{
  "dataset": "simulated sounds of rotating machines with and without faults",
  "n_mels": 80,
  "mask_prob": 0.08,
  "stem": "single",
  "bidirectional": true,
  "rnn_layers": 4
}
Rows from block 5, named by matrix and row number. Each number is 500 + 25 x the weight over its row's rms, rounded and kept within 0 to 999. All counts start at 0. Numbers have three digits each. After the name is the row's rms in percent of the matrix's.
# weight_ih_l0_reverse: LSTM input weights, backward direction (gates i, f, g, o stacked) (model.rnn.1.rnn.weight_ih_l0_reverse, 1024x512), inputs 309-411
weight_ih_l0_reverse.168 106:455490534498506500517539485513546484512447485482477507507519491539460478503500526510500493538465481530483504499488505508464519492495486507507487500510517502519498461501546497513524488472538537492506497492441539484506478486481500485471525444482532468502481513487535498496499479495484494488512439446504487509489
weight_ih_l0_reverse.169 110:481489493499463543492540485475497521464508499506496555535534497510463482504483500487490465521511519535484526496504505518533504501527515493505541495528463491502489526423483463532501524490531502470487472525515505511486482468497522509530482465516508497493464476487547528506515486473470436482504499521505536493513
weight_ih_l0_reverse.170 101:486476438496448516479505483484461510466501471529503557516517508473509482459510506489495483526529503549502512469540523488479507483501525519523523497478484511537493442486527464487504513502488494485498480508478528509450518455487508508482524511465494562474489525502534508483528501486490444521516434489538508540482
weight_ih_l0_reverse.171 094:463483493548509497485514464520485501489502515538496511503504473495481475512505486518462480516507459506497509501511458520501537520500510507499522496485471493541449444507531480496496498480468533500528483497469489535506545465543489466475534499530498507459483549512509517506537514493472504482544487511493519505498
weight_ih_l0_reverse.172 104:504514498519457499495513513506502511474503498536473536535534544513483519516489461488529529515490546516503516446469511532512456479500500525538508454448483528469491523440482514514550495503513512465485484503517483535511440467483506562518519468478522531473480516450535521486534508504511497466476513508499531504526
weight_ih_l0_reverse.173 095:502437489523466527493515495503470478490492489518499491494500530476481507460520489485503494514491485520515492476539488509524511508501524543498509539531516560540492488458516472423499499550501501485509473478481448499479509480518475493509518506530467498446509476475508510542486500487523491509480496489502518566531
weight_ih_l0_reverse.174 108:500521478514500534489478487482554499461472466501479551494527486495494488535477505498507488548501521522501500498507533537508487487505486521500474485487497510519490514455519483506515507489479534516502498500491532521484502482527496531500522445540519468498500489512517556528525506450461478481504513506523513504523
weight_ih_l0_reverse.175 104:478519512481493491463547509494483502496470483478490522515527503491467491474537547507485488514507490531544539475494478498470520562464504515524536546477501478496497502498534494494524482500463537531510473495453524516515534479500504505505515459538542543481529511527525533533533484492468477484518487492482539505521
weight_ih_l0_reverse.176 094:448477493517508527456520485463500462476524500490467517486493544509484511481519504508504473547548444509547490498524511519518514526491546524492504512492481505517510470478508465493509497473550556475519503473525476489499540476508496503543505493547524487465475537490516553494540513469476481470504526491519534562536
weight_ih_l0_reverse.177 108:506477447491458488466543498465459505460527480517520548499553523511489505478509518515550458507501519496502501535552505509480492498467516523501511516520489524506468476478530476508497506484481509487486520507529478509512529470481457509507494500500460519478484518503503511533530519511501503521519499495536531508498
weight_ih_l0_reverse.178 102:497494475533503522475534462508541493472482503538507562469515506495479505490506496486532523537518526486500477507482510510524462507519524529492540491534540508522541551461513528520511462528522529515478495466450483486502480506508537499520489456495475511491549512545520557490530457510530475485517529530478581513510
weight_ih_l0_reverse.179 100:481495512539500511463547522490500570471484500514479494542512525533470491527523480559491503515504450486530475452523484504504519536530493515518520484481531496496512487472521489495517455528484534499513477474427551515472513453484489508502518465508524542470493507514517519496521474503472500483488485487443533485526
weight_ih_l0_reverse.180 107:479567493483506479536550496512484510466498475521526517511493509507488512476519471496504517514496474515496494486494478537506510493506498493504529478489503532497502505461494483490501469493484498480510513523511443499500496440506496490518514487509513517474466482504495517594533519499527478505500484502478521473461
weight_ih_l0_reverse.181 109:504469442515474511487501495489516512487505463501487539460493470501499497421502480476510497565467524492503519526506521518496473510531548508514497500521500506514488480512529456512483462560499509510500516475488508545509518461498465522494496490516515473485512504513557564543545479461532479507494506517511499492486
weight_ih_l0_reverse.182 112:512493540474502503479494501470488486454497497492526480494474516441472483494494479540560472492532475522541496442523466472531510539508530509497536499543486538469489460473472497507487444479501496500441529488522443502492514499522505544520474546498475524485506497517513482484474520518512479494519529535476503490498
weight_ih_l0_reverse.183 106:455461496486484535457497517523493471490502522507443515533518466504522534476445481526505496517531472506549508504578488504539476487501501535560565478494453513512471499515496498497470532499512470514524469496453502529493558480549546490517510478504521544483485534520519515489536532475504473535481450461432523497510
weight_ih_l0_reverse.184 106:510472507525493530494484426500518484466480453522468507486546508523488483522528496531513479537493476524486462500529511523559475490531509522474485514542532530548503444438486485489534505499525549494509496507494521529505522446507560501546547494513515506477489508507508548471545489446480476512549489486535529505498
weight_ih_l0_reverse.185 102:502514513509517490484493473533483492524492505502480502547499492509512505491552485505503488515504506475504517461502504504497506512492471477527530498532513473523509508478514540442480519480489478532489519480492532513476483520498476507483517451551508510477504496484534487477504462489494464504521487493483516457486
weight_ih_l0_reverse.186 109:519505529485459519477500455458521521481487491527473532468517473488501462496531486495516456561533515529526456551484522531523480507553529532467514489535502527506518552481480486503463463454564507504436482502450456521478492499540535517541497478521479468429518488507540532494526490453478481492509512529480537502496
weight_ih_l0_reverse.187 105:492487512512492492478512504506501506484447477502451509494516449497526487474477481510508553526531506496504508511528490486475457512512489555538529476472515500527502499507498474506545471511462512511549519506433545500532496485477496492500522471554507516487492514518525520539533481481501487534473518467503510469521
weight_ih_l0_reverse.188 102:495530496466481498500548513496488521470484494511502508519477507529520541505470518497477530512500490511550531513518486538522530512518471477507516463487532505484511500465481451530511520492523491487487484474507543518493489502448487524511536468509535453501461474453489499539494498537491513507468497490492483532502
weight_ih_l0_reverse.189 109:486494519502445522511541534482491540475543522472537482528500517493480554534508511493508500500487506517508493468485510504479506501462504471497494469451501473507526504501473476492489537501474505493511528531484507498486485510452495525485483434518540567546444491485517453531510520539523522464492496521504492508528
weight_ih_l0_reverse.190 114:499495470489478495497478495504496501478493486521489550458510482478516483500463470477515509542547498517538510524449469497495438513491572513505472519528529482485498497481457497549490489475466522507504479488493509519479517512522495502522443473533524514478458490523555568478548471491497495506484493492518490495532
weight_ih_l0_reverse.191 107:485536481483467494499529468528525515475455509524494572490520444504550463484473495507490501507487490517553510552505517497504512518497519525540483459487509504502477518502549517475519489501482527511495536504464540515522522464498532503504516482534507477456516508452532538519512469461461500417491492473451503480534
weight_ih_l0_reverse.192 097:498474468519468503497464467467500555461527461506502517510519518533479491504496455483502534548486536521504490487508491517542496511536495541488531465500524515503499502443507483514507535485464530489452465487518471497518503464492495525512511491524505489487521471524531566490554518458535484482509509548496552474532
weight_ih_l0_reverse.193 102:503485486506469509477518461476507478498477508461466509491560459546491520509503525514482538538494514491477501534482522497493448539495546528470487516506521495489516485476470470523500516510488463525536478495481526577473504478502505514550515484535552500490461481533543530497537460468491484508474479472521473485516
weight_ih_l0_reverse.194 113:492522503509472501514494460492498493482477475502514530491567484520497482528498499507527509569501478478531510490523539509524526519480496511470509498477492520499509469475488503509530475518475531509542539467482541488494510463492488513501557479486514500466489487481504532501578467495460472484495500514478534505506
weight_ih_l0_reverse.195 100:509501484483474529511500495522509522494490455498478534526513526527516508536531496475491516508498511507530476494509535510518454492517484530517481442513538501478533528477502492466492533480471491526502478498503505469511524518505488495500499473531499499479458480522527513477559480499464492499482509507474553491521
weight_ih_l0_reverse.196 107:515498454518500502501568555458453508500547485498539476561464557509487544516529527501530465492489527496493518523494514471466512545454529466538564451487520514505543489465518497553473521541514491461521523543531501544470506498466501545503485461497497506541506527504511474548490515545500483502502492563496539522506
weight_ih_l0_reverse.197 099:550532502467496492538507497493497473456492496475516496509500501482482509495492483501502525489497480469518510501486475506496494495531496475490496478479495472504524551482469508492520441514505477501518540496479534532480445522484510498488479543432488510526477507485509503472496498497540501521509520486523480467461
weight_ih_l0_reverse.198 105:485482492515475507549537490505519504447504474502427534546497514528466474512527549478502529524474471536529502485503519505472503524478498499466522487471529466516501544451488477493501468575493555512529515487457532514504477516506493508527512505532539515477491487465540496468527475521477483475550464470536545498526
weight_ih_l0_reverse.199 095:482452469499446537504496482490544521464517482518529526489545515526521463508476436498522483557539475486486497492504466523499494515494512530476500520462514551503497496451495468524535537479505546509488460490530489510505482461521533516539479509532527475487506502519507555542568496501503511472495505512511518523505
weight_ih_l0_reverse.200 103:467490503546451574476519491504490489514522488519514511494505529517484549492515481479533491508532522488526488517531505529485494507490500514492549469542481524508549511473491478484526501514480530490487509525544481508501515486490492523541516449476485490478521515462548528535536509517492471486486505511459481512528
weight_ih_l0_reverse.201 094:482532487488505498469494515472490499471504499506494490531487524501424536505525525515546533514519497490510525457517476523500537519510494480538521510442516480499548530495487543493477477494495511485452488479511478498454494515512504511522455494497489526526535500472477506496483508521506481522481480487478530474526
weight_ih_l0_reverse.202 105:457507440521474548468506477523497507485499493521516537543561489531486528500479489489540492518534525525504497488496527495486492490473518544546521506498502481562528523452507506482516514544512505495487488494485460489482500479442504465535528451503492484468485520477524553534521472486483508460499487499488513491550
weight_ih_l0_reverse.203 103:523490516503486500464525469534554530474428496477471491495521463496497527515509513498506469492513467479511508502531518457529508515509480510527478442449570518505506493479514476474524507494522518476513497508454526491486515479507503473522492426491557475490489464481537512499505435510514489487526508514496524513504
weight_ih_l0_reverse.204 100:485495508508489549478473491529527519476468556502492514473545456526447496510482508488462488567512493530494478480495469532494449482520506540481490497472517480510505500477525508511505508504462535483518468481446551512466500432528506504535566499517522532506482477539515544497570475456452482481483468487477500467515
weight_ih_l0_reverse.205 095:516454478488454515464438497504497495492464471545458520523488534526532490506500507496517515512491497504537523538529527512478519519513509515516485449504539517509518534473498553506501515501481520530495520501528524512521466477524511492518503450531501508467448486485544535491505454484518507476469494501493520490509
weight_ih_l0_reverse.206 098:493501504534485530511482467488483506474532469501479495469529508463502481495506498484523474535483501515443512465457486460453453488491539517460474539536453511501479477526494465571498447480502529485479479466517486540537494500490515573502506464514498480515513546496497511572536511448522475472512539500491509481519
weight_ih_l0_reverse.207 101:510531544504425512440460465523516483487458449531513534455542488499479504480474463513548438520535485486525485504513504508547471539568534525482528460518501563503509537481479468490490511461498512481494510496505465495530495484525495542551504486521487494452541483478540525529545521463511485493472501513467529509540
weight_ih_l0_reverse.208 096:477498469504476495525467441461481463491514500508483537461499484501519513478531457490531445519514470487490495527499486470493491535494545524496429513537487543520481462478500530555506480466515533493524494479488490531519522482525484537495454519508528453498508495545539548495531527460460466502493487488483505488508
weight_ih_l0_reverse.209 098:479478496528496545493479496481462500515514506492502519509539486506499517505525483519532474537535470495525488494510536524518511499491525540526534541490460517545441493468508483458479511536475496516464497483525458516470568471494470473539517469530471506495527547476486527506555499485475484505511509510498550479526
weight_ih_l0_reverse.210 106:469506524442457554409487513511470510505483492536521522515548526506475498515516518531496457505539481482514535513556512495500532472518508514526512488531496483523486501473517502536502539507500494514481521524500470472459559468519532540487532471465463530479495521462520504496523464496483478529485506530496505555506
weight_ih_l0_reverse.211 104:484496502489497523490507485473508523481481488483482503522519511489488521492504509481524507514517491498541521494500519477517452518518517495515522488477494500515495515467485476488503506522437514520524498515511545560507506479465472520505485515540544488516496480492515529495526476494518519474494525491506553502497
weight_ih_l0_reverse.212 100:536507525503495495531490496518526511478446494507510510472511478475529475538489484497476504489493515495504499485528497512499498494482499486458481538547509486508501515522480501505480468531501534519513500509481505484501523516481472466477501502507520513492551495541506509534522483500465498466531524501507508455505
weight_ih_l0_reverse.213 092:488535520476536468523529524508493529472494496460485537505486497529464513545537497499521485492461496542495495461471495492466526514512460497504499494488535504481536499472507519533498484510503535479458525502524504481471505504495477459502478521499515496504512478519492491481479492492503477553477509557513473508517
weight_ih_l0_reverse.214 101:505490533516519495519491519538501491474499503518528489481497544501528520501532466474479477494497505515558476543504532514483506501498509500463476491540471559516493483498507493514471467446513490430484492474513482537508510515486486503473504489521478512492529501495514514530524498493520497427525483544500537514510
weight_ih_l0_reverse.215 095:497519494490500529474524494494475538504499489485496524509555491522503501511478474468499524530528497522524522524470478500515527497486493500509497490495546457489540524500492498539517518473477509503536476512505519476511463470487510483526463482494525492506493491473521520515529516461450480486479499508501513481538
weight_ih_l0_reverse.216 107:499487531497459513503501495519560513474491476531485534509533517546510503513501481490480499549506516496539514495520505510526464510525494516519508456479512531522515476469528470465526488491480514517502489500514472484514488478472529530535473484489496508477484499473540520491539460545478496528472460484501510526527
weight_ih_l0_reverse.217 092:492432455548462472451520504490527499487583490540475488478488578504479496508484497470556537474477501499481496506502477474547498498502511529494485510506485501482494540479474491515502530470521526427497490530511479491539529478489499557518474508477474530508497494544517522496501490510488478467486490512524519512514
weight_ih_l0_reverse.218 102:508485469508487548502495490540489536512479519507536524516489521510527518507515491521435509515485483532497456502493530540508545463524516492517493486504523495480495497519519549490500553507494482504478501531512529510483481487513511492478522396533516488472500488481497485543491496515501508511490518495480485502484
weight_ih_l0_reverse.219 091:540514485541492514478518475480463470480538521529472530547485528535439531508515530531540496534498430514495521499496508530557495492489504497523495510496515514477506500439508470482504523512514500495453470508539445492522521478521511487538516495497461529504522519436470525490513517548504503518503465511459478511500
weight_ih_l0_reverse.220 109:489477467531485509500525513469538537533488514521513540526548484514502516494527534514522500532471526502501515493561548537492515517482501549514509484458493509537485479522509512483516486519492484478545495471468497475511528446477518521476565475490517505481485525448530499565558499492494445491510464441503525494494
weight_ih_l0_reverse.221 100:521480500509505486508545438453580497498467479508475533498528484527508497487505456467502510530477495502501497493515457517495477475517487533502451463488513524499492499520506497483531529485453493511504511507476532516527484460531507516491541493531495447493537489563506549514512485448498514460507488470494510483482
weight_ih_l0_reverse.222 098:507500466522460500481538507475467485507533483518523511499528515511498479530506476464516471518536489523510494490482474567529500498447511510477509488504518513502509518490477534554527521473484502506460462534524531517489479535511501512540478460504517508524445445482493503533524482468470479461501503499533483471546
weight_ih_l0_reverse.223 095:506550473482489471460529543516488456473520493467466524491530504504531485478510481516510487518509438497523540487484440533496506556498510526507498551503498495472526476486478499488473517506528486554490515484522491545469503481516459507507532472523525554503482507532536506486526484513498499513493522514492481484498
weight_ih_l0_reverse.224 104:502528526459521504481527532508531510475472474471479523505547502500518473488495484468502545541501494511442473493494425549495493502520514480544503437480513487453532503498478549498543511459451503473490490510516496533438446466480507509551508498489507546512473437486542504461499482486474506540479471458487480516517
weight_ih_l0_reverse.225 095:523490510543536500493538512555531529545500515448549468551507498540500528489477522495513521514462526530447486460468466493533531525469502487525494487461505504507529520494504520497559488535489498481545524507521506505511491498461518485495502428509520475496463499466507503506507469498521492473504463480488505511508
weight_ih_l0_reverse.226 098:480439483507509493519506504469470518480517515528531519515503539498474490517470522477491498521482537498519511503542486508440518494481497511535519510524484516510482517488513483499491499512509561496459479490539498520513542448517491476493482497482489503501536522483469534574511526479504498514534484529497523489492
weight_ih_l0_reverse.227 099:516500499488473498488488496496513510527485511487501514476492486522499466457497533516510530519491481474491522516533489531539485503468515477503528479470550487545526487532508489518523501493489474533480543533528482478488524504479493468487514428495491499477473536482526529525498472545456528510507554493516465524519
weight_ih_l0_reverse.228 103:511457474500479539494474517464532532564553476514509494479508531482536490480533504509509498485501496490498495500527498505491488552482514502460517516508521527486484519521526446478480521500503446508508472484522457491569505510519458561496497467552503488458564516520512484521497521509502472458537505492468524483460